config.yaml
arch: "wide_resnet"
model: "image embedding model"
dataset: "made-up ball-and-stick molecule models"
train_examples: 195000
image_size: 64
crop_scale_min: 1
horizontal_flip: true
translate: 0.06
targets: ["style"]
num_classes: 3
embedding_dim: 192
norm: "batchnorm"
hidden_act: "silu"
depths: [2, 2, 2]
kernel_size: 3
stem: "single"
avg_pool_shortcut: true
widths: [160, 272, 480]
am_softmax_margin: 0.3
am_softmax_scale: 16
init: "xavier_uniform"
residual_init: "none"
optimizer: "adamw"
learning_rate: 0.0012
beta1: 0.9
beta2: 0.999
eps: 1e-10
max_grad_norm: 5.0
ema_decay: 0.99
max_steps: 7600
batch_size: 128
epochs: 5.0
lr_schedule: "step"
warmup_steps: 220
weight_decay: 0.4
Rows from block 3 of a small image embedding model, named by matrix and row number. Rows with one number belong to one channel. Each number is 128 + 32 x the weight over its row's rms, rounded and kept within 0 to 255. All counts start at 0. Numbers have three digits each. After the name is the row's rms in percent of the matrix's.
After each channel's rows are labels from the 100 images, of 14976, where the channel reaches its highest value: "place" is the part of the image that holds the peak. Only what is clearly more common there than usual is listed. The data: made-up ball-and-stick molecule models.
# convs0: first 3x3 conv (model.blocks.3.convs.0.weight, 272x272x3x3, each kernel summed), inputs 0-90
# convs1: second 3x3 conv (model.blocks.3.convs.1.weight, 272x272x3x3, transposed, each kernel summed), outputs 0-90

convs0.79 126:081115134064115109073127116114123164127093112121124101142078093150096109091104051105118109091102138066108076113132142107116112084127084108054095094079128125141127145119084157108063066106164090074120091064122120125118173115129113108083118152145142142136092124103087095123113
convs1.79 110:124086148122082065114150117092102168104155175133165184136153081166134115155114148128139165151157147170127143166111159135136126158115155139114133127097116164160146130092126158121113175164172178186166152143099103141109148124117083088173151082085127145122118100140116135073160
place: bottom centre

convs0.141 110:068089133104106111099118145117117132112091113096133073132087133129107102087098115072124056099103079098127064052111138069114110127108101097088104099106107115149108174111107141130072077125145110086123075108111106135104159083096112096124113130168161132134112152072098128116096
convs1.141 086:121099161145097077139105087086115168123143163106119164142141054152128128159115170134112138137129176103135117161133136099154145107119142166155131108135136145128187135096120122122139072175150143144155144144108120128121097098128076119130093093087134082134121082171137124063178
place: bottom centre

convs0.116 113:108076079122089116112105105099104079114119068105102101119102101118094085107091120088104104113092116093084129104105100107078100099091121092120159134109120121106080089111091160114154111082121132133113053119095089092091122121093073066100111140093103107101110113102147133116062
convs1.116 098:171118131158127117177122193117093108090164160138172162109143149130155115173150187126170167124185135167143184152098121169126151193122192151161170162149080165076152151100177107139148160167139135124135135166125096194105157174169134127175176081128129142114161159135156139103144
place: centre

convs0.166 075:078151154060118128059111126160136151123138112124126105127090102138090108152105056132121110127121152076123053126122157092151150095140087133052079102143108115140156142130115146141043079136157051072123127071108131147141165111138140120101107129133154120149109096135052108136118
convs1.166 091:062118139099154129077117068131127127128106097129096115124090097133081154061124093141086151134081136134136041111119111096142116090120067096098059062092161129125116107118092120111062097099097142114130103097135115064117079093127133122099096139135136104136091121114062141110120
place: bottom centre

convs0.207 078:085119147069119134068086122143121155123123104115157128127077098153091117132114044110139134143144180088144076154130138096141140088125105147040094093075126099137181150120101163137052085160196063090113110093128121140115164113139131097069133119158142110147078126153050114120119
convs1.207 063:103120133132117107100163078143120169130084133125107170122070091128113141000119100142069158150084164169123061124125137118134126129128096124092063054065156152197154120116110114091079153139147200189137122155122116078114141059114126101117110121150129136136084126143041123112149
place: bottom centre

convs0.76 135:076114125059122119070125112117121159129097107120135102139075095151088118094110055113129122086119145073120081116133145090115103088128076105058094094086132129133127134124094173105087076111163100078131080062129119113116173120133126105076125154147132149134095136097097112129103
convs1.76 133:143091134122071075120159122099101172101144167135162186140154079158158111152112142105125136141139136154105162149111146142129111164111158155115123129095116179151143119101124147100131159154175191170164163133098101138107148120115075074164148085082121143121132090153124125087152
place: centre

convs0.269 118:081145133053146155047087110153134152131128132117154125133067101148102127136112036139145139180165180119142060174131148082126144114137081144056075097149128114120182147135142130156044119154177053075132138087119129127132161142148138135075139131144130117123115131147043144133131
convs1.269 091:092123118098147124075166081124120136137076106093110102116069130102092132000109068147114118100070126141110056088128132094125081111122055117100050076074151090190110118119086095110062163105096150157092109104115127046118110090108131131101130141134118161120075114123068133117120
place: bottom centre

convs0.139 112:096086116038128114054114117123116132120118105139142112127080096148053111106123052089145122119121113083118090129111157118106128093106089092027136131090123153106106149116075090144101080106114094077161076059145098124094117124105093109088129157154142122116064126090093094120107
convs1.139 086:146077148157126094159098137098103104104119099140088112087160143107158141167179159130105124081122154096178131138091139132151115118083144162147131121169147103148177130071126199126143112169124118132130186132195079139075109110149145117130058099178127080136132192164153056058133
place: middle right

convs0.241 090:088086103056136125085098104125109104116102108150140079128080120149056112082113056098149098130116090078116076122110139135103114088111115073034168140092110167104076142111073083148102071102112110077159075095130095120093119116106110136106126159136131101111066135070104102118097
convs1.241 103:118062126148103094141101125093097121106104086119099118097143141107136128159151142105101128089108160085155097136097159105125104087083124138138124101140155096154155120077107140101131095125095119125134143122174073123075078105125115089109071115165122082121110165149135049065114
place: centre

convs0.170 101:100103118044130133048116112134121127125113113155130115135068073177073118131137054105136131149136158108115101158115178132116144101121074098036120124098125172104153130119075116120092111125145095087177066067164105124106134122120108089085138157146128139117076115118092121124088
convs1.170 110:135100128134119116131124126113114102113078031164089098093154186124149148124179121140110103089112127101164108097093137133151085119085118174123105127128159107181147127097107187120160118121120139134134180106193091115090112118107152097131088126182120128141089186160135024105115
place: middle right

convs0.168 102:093075102100104107106101124115106120111075116081113075124079109119115093093080114056111079105110097103104072053112111071081116120107110114103129109099104100117112148099114146111128092124134112091111080108104093129088147094087086079113110137131134112111108128101109149109086
convs1.168 070:124104141162098090156112106089106152127147168077126130129143093118136106157082191127139133142123173144113115167145124105125153148124164163178140111153133112091172147104122107118106104152137100148110137162062128149117102116133061145139134067096132115118135043166139120058182
place: centre; middle left

convs0.77 107:094105119080130088084093113111124164129114151068129119123073095091115114146084082107113100078138095060130085056125090052099104086120089147074103082125125072083139184114095137149095074141133067073093143070083115102115127106111127120081122145144155099119102139128085132114132
convs1.77 084:137111166144129107143155110078122139142129141023136084126111085102137119142102159131122147095097179132130137150150200102141120130124154124159163135158164044196158156116101093134139166136131117188079097156110142133129129094102103158133133097115143168129150058132166133076145
place: centre; middle left